Rows from block 4, named by matrix and row number. Rows with one number belong to one channel. Each number is 128 + 32 x the weight over its row's rms, rounded and kept within 0 to 255. All counts start at 0. Numbers have three digits each. After the name is the row's rms in percent of the matrix's.
# convs0: first 3x3 conv (model.blocks.4.convs.0.weight, 96x96x3x3), inputs 48-59, a 3x3 kernel for each
# convs1: second 3x3 conv (model.blocks.4.convs.1.weight, 96x96x3x3, transposed), outputs 48-59, a 3x3 kernel for each
convs0.21 109:171130131172139172147138167151149143152123127160122159080121092088159131149156144053131085104147100106123143122106099122134083072167100129119135156097111148119132103097096148137139104086117128122095167142122132142144121162116122143090134133127111147147133144097097109140132120112170201157151150109152124141147113115130121136
convs1.21 147:092102125104131147100071109162114143091010091151126144127109091119093149129127138117151119116155134179151162165161168122123102121115114127118122096051107112068140140148136148141152108024113106148168154122098149133126123100116140109146151108125119128112157143106154079072164085115136101101133136111121122091146125109145152155
convs0.22 094:127129126160137160113124145169170141116145127163129103144132133121093133126136137101202166088145157116117143162129210105092134156139150095159155133149123110125089131104090124125086122096120148126088125094109082121138107108074102134104143136119120122123090085113123114097131133137121100090104126141141226143093135078149142109
convs1.22 094:097091098096118152134118140118155147079101121119123116146167154147148110142152110136111144092119127051069106117175121088149159091177139158123137158081149130126182134117157165118137150143161064222187113161104108139106075078093124120121139126137108124104175175191109116170143121112203141168097145130155102102125094095051081131
convs0.23 100:124081106182155187122123128162111150148104150156152191141099150172134135132085116103113138079175153076157167126120128117120160123135107133137140115111123119137136171121156108114150136139142174127108129116119134085090138120120145188115150146120189123120106121105122137134108135080116120107197153103160126133133141156125122133
convs1.23 085:158142144118115131106127183105157100138172149173164149133134084102127128088142148074150175059147144106163136135134134157165170115144190153130168129154157125131147132147162115145177165133128141149110169152133170149187095124129153171149123149112151108150203153144129118151127110149120151161143156170138173127094156098079132086
convs0.24 103:077149205125158133177174164088132129092117137125162162113124117141084104113097131128151126155120141147099123077104123083093167095097139139130103146156095132100056142116160100101068095112083092140157132171140137136132163127088091152154117107062065105129145091116130108145163116138147130106156121108126143150123142120086133084
convs1.24 101:157107093143115106149103102135130143080143152139147126102145120142177169149144152165070130094085100087127143140114117131133108141131203117112130156104089120124081148157150090097115137131108098163121108172159115124188126136154097137124081120081137107140117106131101114161127127112136100109108116143141152150181169100151119095
convs0.25 106:139142142124154155114140093147154129131138138133148111063087075108123144110141188116129120117112121097094106120130124143116105113113141142114139171148128156139112125129173108135198097120141110135145113135134133124133107150147070112088078047032122124138163162152092158126116087126107092124137152150096075103144090114107152142
convs1.25 110:105117100111132095127113108117147149104142149109131109066078112104115158162151178112135137110123111117129142142139196090113159095116172159132079137128100161153133128151131121146130114148142150152148109117132106095146131127126156138130073091092061090107132126117090141129111119122089103123137128152120135129168158151132134148
convs0.26 096:110121080116128117157155117163125143142125111189129122061123083067157096107142177137148072176188136151131138136134130079124147119107130112142159117117138108115162120165133129154146093123136092156166066158180079131145114139139116095112109104093130111085175146138177137130151111105194130135106118136131110152095112136113078135
convs1.26 097:129119118163119101182160141112122126136144123170144128109098112144167190167174185157111131151098097154091106168094076117118139151152093111134186104122145122136148128131122105124137119124154098139121124139157137114148163131139127100118137142153139126119091172107114148109096124100129127102107151141134165121112139187092111146
convs0.27 097:120127125142118134119138137109120204091118172078096176062147121031113123036138100081148131076141119099132120067058108080095112046062077191142151165120158139108146106075142083079159089110176123145155136118161125085141128138064104150101104131125143122164132128190132116126194136138151076090164109124094102108070101113077089099
convs1.27 082:221156165169132161123105124100126180127129144136116148134102162162101139098110186174144116194111111144109117168153197174174190162192177098146100144120100154105090114156137150177132149160139155131128163094141135106140126149143136160104132119110133147141104131127087104096123148139121113102142115112187223142139136109142133176
convs0.28 098:090104070136133157144128133126142119156123143149124123108078109110044050135104125201120142156129106100170089127113187101116174154070111156126102138121101182172147178103116143116118105125119102191142108142115096109119168175135148133088130148107153165171066064088138150116046108189109142192081046189204152147114072137112082102
convs1.28 095:123114117125143155124176127091107138111113139124110138139189169172174129170158137141090103168077110182081093085120155067112187060046178134095111155110095160156114109150139123122121129162105118161181100166187063122120173133142124130128100065075165128097164150119092105092120150195120140131096098155161162125167180146122133087
convs0.29 097:151132110161155117106118109144161140138170130144170142142140120115151146123081099181136128145126130133134170112152105155166150126146136138104180143089180148112179131065124139124158111094119144086176152090130133110118106090133100102152131153143117111106132147109165142118136104089155160143154129150148192168153143151137138146
convs1.29 100:094045122142140104184165134155183123080105132153157132146179124138147105137153136094107136092091089147113092092104130160115079111139124145131126119134142130120151133150124101155137123144143118153204108173123112180118104151099111179145107172151152123141105112103115116140137137071110108094130131104110107077095118128085118116
convs0.30 095:133113106166144132107086072138136162121131120135126133136103082131113070163118104102119132114094136165137192112116100165174113118121092142178158128133117112148157094050112151128161117100126058139143088122150136116175170156166156128170161166160145091123091090121113100101138150117110157111104121095108133135123201150101125079
convs1.30 097:138188175100078060155118124119080116108112133132133134160116093157155086122091103113107136101112120138108164138105121130102081125123150116105119092091100119125142123125112098102137114152124102112115111147150141112169124128110102093138107102096132144149133136127125106137170118146116126117127109106059057113100133132118169109
convs0.31 104:132134115143175116150159128114130156123145152087120129150108114077115110098037111210122130216103118113148129176044108129075112094078074155178102164148135169133155132107125125104145096109124113161110159170115151184142102125122179127117175121116146133144113141156099108127082086143147151127083213144122103147153161141173165152
convs1.31 092:112083136130095102156078108138119127089141118097131121170161132140179130166168168156131178184102171214117087120186150139169157181193201120148176132091096166116077126098112112165128157099137067088074099133122106107134164104104124121117142146058139150183090099145114124122116158137111147128132158140101103121124136138102125124
convs0.32 096:103090121132162144166173151110196138122175149136192105087098128127110139147134153178123134215134145167096113109111084110118143073104104149126113134118112135124111111093180073073143086107150055139130053196121066183111169136138135121134132084137100120119131156128128109095098116161158110102128098072163093090165147122183157064
convs1.32 099:107061095142108096129146144083153091091101133096139121110145146107124146125155140114126076091132078069130087149155159096110120140159200111109122113136137128135140137130153107141153120148142190155153167082107151064115158137124121113119146111152119122095116101096085117087143150138132150145159142139150086039158117056156129076
convs0.33 094:098096125122124181135120104125122122118084085125115123140069066096124094172115140117142139149135145138142160128136105113080093061104096112140128126136115099152102110121110143134123117115094125132094089088068148109066140128157140134123154134120106118087099128131150131112172106147150199145095181125081063090112047091136099131
convs1.33 110:138204198149177189101113118139119157126084093157122139130150124154173135123165108162150139107174148104130154135152186132130123080141094141113159105120135129100146142180130148131126146114118157161171184121102237140149135125091129131139124098121155121119119141135200125192086103107128129121130132126093151147129106120112100095
convs0.34 103:113109098122137157133129142142149117109130093126143107114124145139129097081104102089136137096155135218163161049104124107137109000093137112124183108143188098120180097154139142135113132117113090153101175137090148149115127155103129101096135103128129091113117095086117128115119148144081109149073128109119151153111144111130174132
convs1.34 098:085078122094104133117134155151128072130138091114143098139118144214167120131120138113094114112096123175125138109162129151167105068106144133130135117129109106133132135096131137105131148100127166139117139125140113114139147136140094115149140125143152134113162162099165132129060099107089103118092084083137051057140126111105152114
convs0.35 093:100088132105105113139174150127134095116133066124106098130105053081128087157148111098133150096083118148198138132081154093100145168137160082120124112135142134163142163136108138123107099157112121153103137161100131157098118134138120109131084083075154147122138125103117141130139121186165126155185090167114149129108079095067088094
convs1.35 094:132110116125117144115144134188138153161127134142114131139135095100098120174162165118142114091196182126168127091094096103161151169136147116163134114149144126129103115165146128119136118119140176152106100092082091152085182181191154097125093093153104115124123115124128177131114095105077103162081099112132168142125141127079114106
convs0.36 104:175187166104154131125143136101108180111144186121167204062069103120129108116135150097101083100149154145141116164152089119109052128134116123113113154114130158133111175141154112123087116116079100141147140140152102096117130118108135117075128164102093112098129109053118083096113132128130111129124131153088138078105108093141092096
convs1.36 098:109134153135113124126088089135143189145113116193184181100092139112106149124115156124125171122139186112139151150154110144142139114093043159135115151132088133132111139154150135128113128101100104091096148132134179186198115137092128137131172180119094109121101178155129146160122122129136137122172151166062093114125131214138169217
convs0.37 102:179157158157157137177166162093123100130156120131163107087087121071107118109108107126148168140117144093113143162082123102080118175098138093121114094107104116167157087137166113127130106083140100114083100130115127136128074116173155137091119155128112116144134122128093117154113101074077120153109131110156097157150109137112147112
convs1.37 104:115093084196116061182120109173114141121146117131143117130107101084151184160165122137151147141109098096129130156125092138149135114117113144154164148108123107096113136125149170164153125099144132168166124111146143128127161117149110103104109140150123134134112147134105152162147154108106144181175137104136166163149117146116115148
convs0.38 103:149135131190174146116175132096177138067152130082141209081103118049117092085107081117164135120175127120152131134115115099115101121129088106129141110134155116136124152118094191133091189131088091121166000130132000164147101139146118147137123133114125111123117154167190155152165107131089112153104103118112119138092116143114142171
convs1.38 096:044103119097137113067127132110100171096104145116140133065124146103116167100081122135120110102106097094106106182119103157133115158137121163139153094108152125121158168103119167127100177135127108111145096106110132096136136083115143098130150124125085107101082091155136165156116110126130149144137141114081137108105156121119129132
convs0.39 102:127105162158142123150165147149124154124110117149140129112152149125115120137123114145153131188145138122120110114158132143164128091152145105141110110125143159140147116138167121148126143163128125136143112128142081122089153132109139107091165140095156123062119102106095109139094103122120169188102119110144204176155097098154101127
convs1.39 096:132120089138126105177132103121107086167135119099123114187119109160134127131127113094103134107118122128164096073099131077096148089142162095106102144138142127125137114114114107106120104149131141136123130115110100121159134084135147142139093123142179115107149152131194129111132129126115104108125111108114124120137147144213118116
convs0.40 100:095077099143146118135123138105112073139174116108113104078141145153164160120165139123093126175127130155130082130150097158163115181178167111094099122133151086092113123184143099130129098133172083103182025098110111208065124105151106073145133096099117145131116137130144145130079096115107127145094107136100149195140149150163148098
convs1.40 093:135127130105107116153133109137118134125125138139120120055081109114086100150139175101116093153148127118134088149103108148084098226122219147158186147141130141160120149159124098123150155125166214153195108133177064142173143114120135131127150161120119081123093093118118092118136162175143090157127164172090098088055133121104098085
convs0.41 100:119123121085100097149138148087105095120126104137111138160104069127101108129101095117129121148104113138078081156163123161144140143099089100124085088114056129095115134151118128136091142151137144099081144135110125112086149148147183146111159069058131132171146127145105084129139136132147087083025054083094170136083115127130151129
convs1.41 099:128185215113144188083106145118127117112163108132159118133133127151164115203120118098120093127117132197124166165139101114085142105098090152115110140147145160148143103102104138113097136129115143109119145111081123113140118110142167168052054106150077140155139154153095130142132117128131137140139090116097094157076093104135141168
convs0.42 100:125168133104175115118152140117163116110143139119141170131153085112122092118114138099093115109106096121155078109143129112100136064078120113098114096129083139121090095126127087126130090106135126126150126085204126078171135106142136115120188165095109083138112102117095059114128114098167129065136078111134125162150077113150133170
convs1.42 092:128161117143138105170133090102127169075112146078111135146171114162152142097123108190140124146143165124144161146130189157151162085118148130144137120125133115090145116128117120149136132124127078106143113147154127112137147115075111107101157134157155183176111141179139133102176184126208145110136114096018119233113091127092095120
convs0.43 101:061081062148112072071074140169097097148111090144174114101116114154113053143120080153119169134159143100156171143137161140197108102131088167147132133176107113100062073159099095136159073141130119162143175165123118117143125136114111103116111160155108130142140104111092129113145132103143084093113152121097127164117150139124116137
convs1.43 100:133214185133102113127176155106138121146126106174184093136136130142126102081124160145112076159101111123127100149116091105100098091124069144143140137111140098084124131133151110103131101148121150167170098067092136152134095119167152104166161092148129186173115174119125154133092111126142169097138127095099130173089072141107124131
convs0.44 101:191206175131146073097104127101107113131169143117165124154164125141102059121094081137160152148131128128109131084106107113129116138137119073114120134117164182159178078109112121096137147137151095118134152195103131142119123124119084128133129175141082122125103105132127119115135162112169133099110105110117062090162151109167152144
convs1.44 103:143185142175178149162157123147138155140160144109127141209166158160107113154096133121114132133162171131152138159109133145149120136128091087106112123127126130149192081130127127160116125129109078098080159156147147119118119126144126126166071111121133106122113101131158152176163115137156118126157129133111131108170180096171115151
convs0.45 098:130103105143140181113107126144149103089136072118117109122129156119156121101142079104188153158115107151124124080093138171082135129065108121154141130141147138159127125101119118134132101099123231031135255100084221199106148150184120095112122115120147152125115130133087095130102108142203126139138104127101086146135123106129108091
convs1.45 092:152172192147083088239137121109090160126154157138123151182095142135098122127082071098138115115184138120168154170209114096172128123158138121126160111106136123129139124135133086144149118150142105032107132054080150136053118138149132125158098180180125151151117141132130148123169073106174127123154118118192169165223144168154143147
convs0.46 093:111096125138171177130148151117111129143144144143133143136124133091118136108147148153164140133136112126097137146150153098073113153174159098117110148123152125136159076105107162132093110116119103119134116101121160198102127112131135117153052068072139144131165144175112091091118165193082106124225115193133114134164156139120117104
convs1.46 091:123148144122120094144145138121142103126120103135125133084110111161137112139124156113124117158120137137130119094072115141155212116080133142124136165152121167149118089142087144145101127123113156170118086131119122142132128160142157116128110120141151106130135084085168161155120129119076136151129089106121129105133119114114096101
convs0.47 095:106158141136087064130166138166149162116146134112135155092104124128117169120164130152090110124115142118171161149133128143129135133097101126151088159162120127150138100145130123136127098122107158153159105125093133161152126113072136140118107138155110097079122161127102144140118135096089128180152097144130153150102106117122139197
convs1.47 092:037044049132128131140135092150153140091052139137104117095114086100140180091143126109118137125133128117111119149167132159110118136133134136133139133083101162111123149157140163110126139155133127083145113085154119122134129066134156138139145151132114110159096114150139135165127154082098141159133116101099080109097144135099161142
convs0.48 098:168177124142103090111115118123132118156130139142110121160100120123101093138116121120116147107137147112173156048137102106131130164143130067099116091110106116140122097143126087125119103131100175118145195133140115133107123127204130125131137110102133099129111158154120112078104121128156180184080167124108092088128159145141194131
convs1.48 097:148100123102099168136117127153153144144131147122114146151137173138128160139153143152105074161085089140095152149131117117132141116103234106155140136149147144165175127120104126139116150176160168093122157118065085133092111104087092132143181150108139120095141133148105157141078125121113122140127158114122134091111086105119136093
convs0.49 101:086104106154171161159146133099146153091159186113148128134132123136105086140120142055091110098135138106096099127169162095125140051129148158142118143101101145110110189120125154105095159089079065117133085143146075118085084135141094134165111074122173150149151155123074111101123148152117100111098052102021049051101122114134168131
convs1.49 098:026047078126119151096148197089153116052112130013104098083121128112120149118130166130108144125096144117092134145145146154112185085078081145124120095161134142175138152137102152129107187138110109156114094102109047071100107119136078109108133141134126144128104133099124122117144129135146145108168130105191132099171129143183144172
convs0.50 108:105106089110130104154141123151143153093124117143162143121088087158126123155128203146164146113137112114125114113131103118117090066099079131099088168149118151114119094121154066089151140135166176177172100094092101092126132108154112087169123146187157148122136160128139135142117137089118124090116127068255253193111086041138090073
convs1.50 106:155158167125112151135131148090103103116124161090090138103131092150150108166167129149177141138138125102112143153136203152139180102113148151135113164135093115137099168173154154138178119142183164201232145160150091111122112132095117167135148154147103123096078087058096094081135122139151136156136151145163152103152125089075073069
convs0.51 106:080072107103154207120110097173135117110122116160105113094095113132157172144114170143135121130147136148120108155136173122127149116117080163155086137151070150173106116145134127113133106101125136159153121088151058073121093117133117114108120132113073067094122135127113098076114104070113104083167143085113123140096147129079106161
convs1.51 105:080128125080149119119138111109112114118124116107126130135103117122088130147098122133152141130140138120128129140123160112119128108109095127120129123080073129085095163172110120118078106121105159253255105125135068089140149153129121132098091104103147132145142124125168170215160110129101101126125107118105156192068124158085131178
convs0.52 103:095118104066041173181161137142142164095094093152113154143133147066106104122112180119123116111073091196209205101141163125087127134125112132116146111095086172190186115092121148114143132107127147109151126102135125125145063097093085095100020029029121126096105085111116124118154103127131056081246255176134110143111097093081125155
convs1.52 089:092059063088095119130137113105115111127110120100082123105111132150137123087104136118094133130094119181136116086086082124110123098113112113108128111133121098114146142124127131128126130142119116093101137111124152172151142157150130108179195228127131126130115121133136152171133117100161110076195167096106093117119151143085098105
convs0.53 098:098057083084089123095107126142196139148204129120143124148123135104133098102094091147132146110128116086148166141129103118062092180127078109085107120116123107143137108116105116121106143115140066088105092119109092079120153128170136162155061135110120161157113169166103104131096133095084114128160093114142096086111134150128110160
convs1.53 096:189235188136141126206139137177159144130104118149157122143127154104092150110105166095124156122169210095122132120137124125167115224200180128104139133107141117126119130130104114115086135130136180213145165151113158168149090088190068086168069101143169137154144109129117105159159127115122116131155111154164176202133127140124096124
convs0.54 095:152130124147157132093102074083127144081161156135177172157099150129109144127124101125103096121115134092127138188146109095158109109128086196102096185112091148106072137126131116149091109156064108129166159096167129137117146128146192089102117072131106097126093105097116140148108112082160143112105110073145129136127091126168109105
convs1.54 094:141157166160099099172112119089135132116140170132160141183124110092120168149117085092125167156140136171140146169113119113114139142094060165162109131166107158133118158103166134111137136157144118140103123141125085149117141155161122119137154133123120113135135128106137120191139130127147124118165125100156107122119129120145145178
convs0.55 103:194174101181159082143124127141108138144114129137098080110143131154100060103102083145108084195140088148166124128137152106168136076112201085132122100109137139118160124125112104102089149105088107151155121159147104049136071121168165119084117135105124105131130104113127121110132113134141107099129110162127097102100119175157127116
convs1.55 105:106104127177185102165163086168153128142144094107111110122152127154174163161126145136155121166151104136139117134145102078145126142100104128137118119120130144148161151142140125113092120117133118147155154117110090135139103148141114119146167153116147116126191166107137159119188142091139153150181109128205206105106108115093107113
convs0.56 095:149168115147166124134150137145181167120164137099146131111095064057121127188111147106092100089142143083109126084076095102126125056117121145157142128147153135166174160143132150134129125113141140122119192129087177158125100108074149146105087062049065104125136148147116119120183122117122147174170132146108109138074122171153135147
convs1.56 093:082064090082092115112150142141112125127120132120092124120122112107140110136145109157163129133129173172096099137138221171153163115140148107114090101073089124125105149126144171132112152115091096059113101138106125118093163163121157150098147092069146161167106103091127151159167140114059105132143133116083155159136165179097127210
convs0.57 105:100135157090156125134145119140149130149133111150086113064107119131142090152131195151123135128106132128119139179110142152143150095124078080090107081096111136128135172121125142097082163133105114215144164183094190011092110120161098163202112128116145131152141133124134142120132165084158125094165143104087151070133159121198091113
convs1.57 092:145130025091149219104120164179155136148157119133131104092111107175103149119092182156143160095125103125169107131128192144179114093188091173165164167128146193136154170151117127160105126126142203177140181090151170093148132115082136118120139150125083146107107099121100105149092160120103078109147114121182113107106071123104109157
convs0.58 105:067149163139164192128143154116113125118118161132127128116127080104065117077120139108147119210065125208131138151098109134079176150102138128171106085147169125146164191175154177115087191063113120107120150095148150106135175096077161123116131123158084088129123133133117138168158147153065151160169188073071083085103076113115131169
convs1.58 092:052079118075107126101149184074095184126111145095135165111129142120099125121106128170082157124110112117215179134135094144111090131217186146144202145137190127125133168142115160143091137103080140136107131122071123139116096133137138134072057186217113094115111115132127116138143130138211151082119100115169139135151181133100138111
convs0.59 103:205201181128118104163123141168156149147116126135118114157133083110130110101110107191122119173113105124094079136155155066091077139112067137138157168129142152105094108135164087090088096110116142143117162129122161136099087114118124144144101078063126125098128127140106120167116147138088139129088104099082126118137109139177175159
convs1.59 104:163150148158102104149092084156127119157148110129131104150106165143130112117160114171104118106073098111112126138171093151150086142115092093123096102099081124134120118138155099082112071066123112091079100110098117135095204154136164125128139089138123134167178120135123126132156153133115165139095150143066086037117132120162153129
convs0.60 101:102108115118111124131132137151143114088116092108148121121083111128113068119111088082167178109169211135225162146099122139125134141117158139159111142142120097114097132131066140128130120108154078127128086118181077143133113152082109127109167135131117125127122151144135133144135131162146117195164096180096072122133123163144154166
convs1.60 104:140158167109139126117150142153129138100158110154133150135159174194173138153153151098071081049085134087093112107124106129179157155119131156079100174105094143104120109110104149132148145122113073148136097159200070141158110136126147129112158130129105115106125130117166128122156094117105094132153079128086093130131080119123104099
convs0.61 096:144156166153157128107081087140155147129122134131115133088113095103151100129136103116095106150132147122081138111115128128115116085099128172129148138126120141120135126102113133142109106120091088138106137138075146173152091075124104134139088078111129099128135092136115077139110128110166140123109127150143190187121134116113112126
convs1.61 107:131139137152135125105085118150106145123104134113088150128120146099111128129145144092147175147150159128141127085103119181157147252203237130140116122141111118162128123133114130159110145154173204184120158150107108091072102094111101157102153121167113143131115145124155151186095104101169159147126148148116145112088080058122158153
convs0.62 093:133135116137162131149151131167125132132117136125123105064090126112077092145116114137134101179111129156049070160133112146119080189157169103135075153158105147145082079143141067114081090156106107137115182136128167152131119143137107144102193204102148110151134128152164132085142184125173096078100116155117106088125123117123126109
convs1.62 095:083129139110097102119141092120149164102135134114126142126171111155149158089156181155130134140112101186129123106086086108096097171156091144138138149107104158117142140147137155133136146184188143128134084131121109147145125098148107103147163130143109095116111116157084087131116153111171120108118128150103121081145114104160130109
convs0.63 100:118125137146133125134138140154124168092135180144136137141128125107108150089130179165146178122128141120113145094112116190151128108046067102092117152157147128165172112147089143165149154202130133121135096104142109115140109119097129166097102096070160166100115166115101143079106122130073127165052012086074078137122089107156163124
convs1.63 095:133128150105124123145133122160162187062083139107140162114128158112102157092094128156101129167130100157143140149162122190142056121097055089122108124133154161169163077085090146102119143121103122101080096116109116140154097094121191174111121163152101104127131163146133147128142147145107150102132162144115124080143132120195177141
convs0.64 101:158188175126116120124126133154153143147141173070096094093073085120105096125108144119113094104111151100140179118109181152168123133171174110116105134172112155173158132104122104131104142164151115169136129134115102007087114130097124137135139169135143123116128092104147126117134149107124126132179158117074103115141156147131113127
convs1.64 094:128132127105117105110144125142163156118105131080098142115114149146134141149155168136122150091121158102123113087097092065113090159131156127123148130132132113112092141129162142111134140126137145129138121077172143073114140103149111054147124107121127151130109115100099114088124110132107093111134119117154114092143072110172104103
convs0.65 096:145128127173153121145132149128119114161145112159147126111137142044075098054130099146091180099144099098162126090149107141155135151180171131128105136129110134127113140143128160151122183151120145083134168108099168171163121094120167162161157120128125148119178135118164116113084145132016142181113101157114091090171114111111128099
convs1.65 098:133154155093125103127169149130104099116098094121160144122155194139170198093154141134126158158121106127157082117115119149113100115140135158123107128116113129080111125107107109112110102118110159136143127151079091191128117124078112095115126152189144146118115139085117118104124116086124140168133163206139143054120125105107142115
convs0.66 093:121145184129125148102113149158176153146158158123137172135139143105104165107119148105192168121147178125103151161155158123132135204198160161104097140139114196167176115144149134121167139136167123162090120163125121142110067072118117140107145181189140137124116148113147163122157136136132118114210136162157199172134118136121101130
convs1.66 096:111151169090156166074166166104080125115136107098130140132137165133121163126105091093103124057094180083137158118085103080074104109118083160104162171140136145128137102137107104168092132129126112077099141106122142112117107138102112144142164164193147124148136139122119092117095122059135157111140133123110189133127139089090117077
convs0.67 096:179141145140126090121115103167151145128148157128132108142160158110084084146131160176123163146147151127096091122139103149100106138112101159065130123072129196131194125098116131085163136088129129088097119150158160111127144141093093136126113135085138136164127140130140145163160145116084169155106112123134112109120119115160142115
convs1.67 103:242147096085100100096114122126126156099115141146112142130115124112118115105104099188165117135124091166134100145135121156133121134128102091109122115123089125171141129111164111108147149137160164137169138130142144147124148114108170136122125124122113068108129102143153121130093145151097121158113102092149133127154131097146100102
convs0.68 099:152126117123124138172151148180118119165149130135117128090063080105087102124125134124189165100106120138148104155154131109109093118066110071103121116152144106151158155116153125103127093076138200131161161086137135122139134110061138130055160187126110135103124134096145138130141157130107113109124107080148131142134113117133132112
convs1.68 099:106087052108140115150158130154153122122130115091109095118144087141117093137146122162150100158154107168133124150168145123117095116115090132157194145128163148111127140134165139135128146129134179164119131125117100107115122073094108102145126122165125121106122163105136154121144142140147142142154132128077119086125129069167185122
convs0.69 094:122174149156164162130156146168133111130115112124130154117080154138115144133127150072090117099145121137144130141136170159111067128158090129171118118089097109102098158132129134118090113112109161170150152125114119118128160153115128117114218120088106135152146168130148137092138143156094077099113090095140137116132125142115124127
convs1.69 091:088085138080064101122124164156095126110114114109100093109114129155158116114167113151121144102107152129067143148107108150086081083143104125121147141102086087083074130109127109098109084083111101148156157117093102092130156141083147135061102118109140091111140102066128114114171149101158163158140121114085112185133122117149137153
convs0.70 092:132148131133131128136137126133106136137118136157133119164166162100093137133179136144164167096198167072174145093129152098133117149129187110189135167159142119161139137111142131110140111121116145165153155185106119171148144164145134133116120154133153135127146152120133152137121115057097157139159047112132136156152103126094082101
convs1.70 089:102133166125107121127133140181071164113124142114112134100106103137139177130138099084137163040116126086088139113118095150131164133155150161153143138115125137103113109119128119136122132143120098138115140105134074126104085107141115128130081052094091091110142110108067093102165131111078115158161102151169189192162168115120120117
convs0.71 104:106115110118119135137127142165157132159146146151157118067064094103096119092116155128088122165102159184110138164099108125116124255210158125135128148132124139126152065093106153167169110128190142105104161121096145121165097131131105118124065026054126136147092112062140166125123145161097097157066074082071036100117125104152124140
convs1.71 106:184135154128068076153091098135069080167118119195141164144138133151149139157134128134143101131139122102121132091102112112113108178195169100097062086108077088085075104103065096103100114075092115101063077112077138141119140153162104139125126110149136110146200138133138102106153164131129137121103131117081082081091124070225200172
convs0.72 091:134106128128122136152134159067094131130144169100132101204102082124129107154151116164156140136105152120102154139092102075089121146191096145114103151133135146133117140132147141116116159153144110127130092077129099120175111121168126104103097131165094108136150110104109111151159116054065136141146184083140143153121148194153161144
convs1.72 114:098107127104112129135133154134118133106075118125112140172131096129112152138141065128164141086121108105113099147115081181180186094154055109104096113095098146149133107125108144125122131106119065158155136119131182084137066108118150168127086102106112122131145135127155169148180086077081100214190127073098073116106099155087126164
convs0.73 091:128123109145150127162161171198165145156129109173089104140122115106068100122104129148089111131049087126140107113107124139080108139107125135086159181128187165112161146104143114097117117128122124192158119178113124158161145144125167156127115114085093116110107124141124164147075148115007072072151165167132136142139139145115133115
convs1.73 096:118101091099085117125119127151133182103097106126107127124149133149173166114103119162090093198106115203169151144178088164197140159132087130166108109135119140154137124133154118122150139130145069141166092112164062068126132081125152088097138130142117121123143163144111171129119158150138170143147165167085128149101113147124143125
convs0.74 108:138155170153176136158153139079096111127137122164189135120137143125139116132159139161113148119106169085100153109091095133116129147126156183148193145142126112102106078123077120111106113124119083149144087134134168131103119171134148172161079069103119158132117136109051079098127180166120129110113088140109133104114140110150147162
convs1.74 095:114104098101105122123070094057079101093118158141151129169136140130124146123100105107067111152115144137167196156128116128092086145125106076144140140161153131115124143114094126106127138128131133134106118133139123116137169141159092100146094131108189177124155118152131106153160154103175130117113084142064188133094150124187132130
convs0.75 101:128161168088140163097114128124115158083104156126127122129127099114124104104118143131109150198152153153139151076108138094158167024127111126126113105158126119161120139142104129135102148146117085148173009149159064109112156114120151131102173117135113152147167154100150139115146106145128118139100115112129097076088143139156171122
convs1.75 101:132141151097126120097108112117142128143118136090151151134108132182157137104119088079184106065173147051145203119148191098113139070150157134168131128130143139107137133087097133112137155121162133102110204122126210101114096122097147166123094095127144109119154139128102145142118112117152124148165118106120104121133197136170151174
convs0.76 102:198234226139158181087085088105083088119144148106135121120110090134150104071160083184125055193105062186131052152134083122105117116092129105152156075137138099126132088135121115131145101145129110186164082149120105169139162138114121098100154100116120111143117110111116121105100100199103104179117131145150147147162142147099114131
convs1.76 098:161175159136127132122091116125114119148123169111130104139166176136141176121134112234162154167094140149090131133142131127132133170129088090137153117095134101108127142122111136112105113138133153117088119132114126135152118072125157137118129117117161142111178139109135125122137139163131161145137174165156139145134132137095114093
convs0.77 102:130079061122159149135119129101137130145156134133138151112124151134123137122104130187112123140168082072204218116157098124105071098116136109099115099152085103169126097164125127139112088120093132055116149129144181115119155102099143111141142113135107113110141151131145145109093128163187160108106144219155122093101127120112140116
convs1.77 102:136122151156111127171165124114091135163153130144113118074109142169170114072099133048075112097085172175133119129146136177120134135098170142100113137135145138157124134140135131128129117123127143110120145124113119191150137182163085153155198078043162112091129086101148134152068093130076095125146129098104126159218183077116110106
convs0.78 102:187206164126174161145151147137127122118109100148140148111112130119096103107155082124129130141134124097179148098145098103129111058091106147121105133156157130146154119087056203142155159094139159093136144061115134090122160094135194097113161106162146123130150164118177169125128120172165151143058092089132124123144188163139112142
convs1.78 095:073107126071125122095090097133133135123131100131118103075161139160177183075111114112183113088094068109117108099124098070108098086122104097131134112093128161125142132124128114134101157137104157151113150151149115180151116123129160090108147118148130111117125097102150115107082110151119106109061138109151075100079068076142126122
convs0.79 097:040074175138150150126134133135128136134134178143126158054101116111117154125124152137101086116105101099093091142113139087087135137096114114114124139152124109131108121128153125121139144129074168070118188089116144072094138139136095140175180146142119099093133140140154168096154117102171162097129123148109090086100098112148132133
convs1.79 108:098112143126155152072172230169140140147170188152124178123107137165109142162120165107143161119146158137142169183158103117141109054097081134124120135143157107129170135122114108167171126175238164147121143141131138163130125136112103128138116111132101085099149133111114183167063115105124092094090093080174122054140154152170162156
convs0.80 101:158167146131151112121131071122155137158170144118154144139114093102143105124140111184145090152159091141136103094126139084103085098062029148113120152116123129119105145124164128121127106129117117123139131078120110142117101108124123174128111136113103106087086135104115145113148122133161125102144153159094114136140108149147145150
convs1.80 102:173130132174106122116080103096166109099158141122130109149133103127131155120133081122146089142154121157108119160154117158148144112098065129125140124120140151154152082133117060153142111151142092136116142180164108153134097128124090127121139112120127143159150131164202163116149082098170116088167158133144137162176098189108208174
convs0.81 099:119134174167191188103084073114115108088134094118127107132114063129090123157097123200169168148127104137084109083091076115122113146136144146131165154119171161136151110112134145100135170127110090125130097131151110135163125125101133158157087155114109068099132085093164120085120071135060111129123164183162129150132166174137165139
convs1.81 093:166203168051057078093133127111130153139126127138134132097156102148155116160142131131124093115126132084060074127132156162123122212156168119117115083145127110116112130131095122149127137133129094114157133098134143106162126122161078085120088095081148143111177174151142167118116084124155136169154174183115103133082095094072068107
convs0.82 101:213241180132148143177137135172128148149102143158114148107077108070128163142137171147147161131129117114136122098113143124136117200188146135117115175101099147076111164146093189160145146130132079180205089148150079064077072104106132092106033025074150113150111077113103078089143105132180145107150113098095134125148150102171134116
convs1.82 097:135150129128134079084133151108134127099137133073102103097104096105144137125141176158158143136141132088084065116154174099167127144177150176176177135124110095090086141123129114112104135110092186144156125092109072063049128136137147153175131100141128184164135183155103174136122104129102115127093090121156134115176112177155125108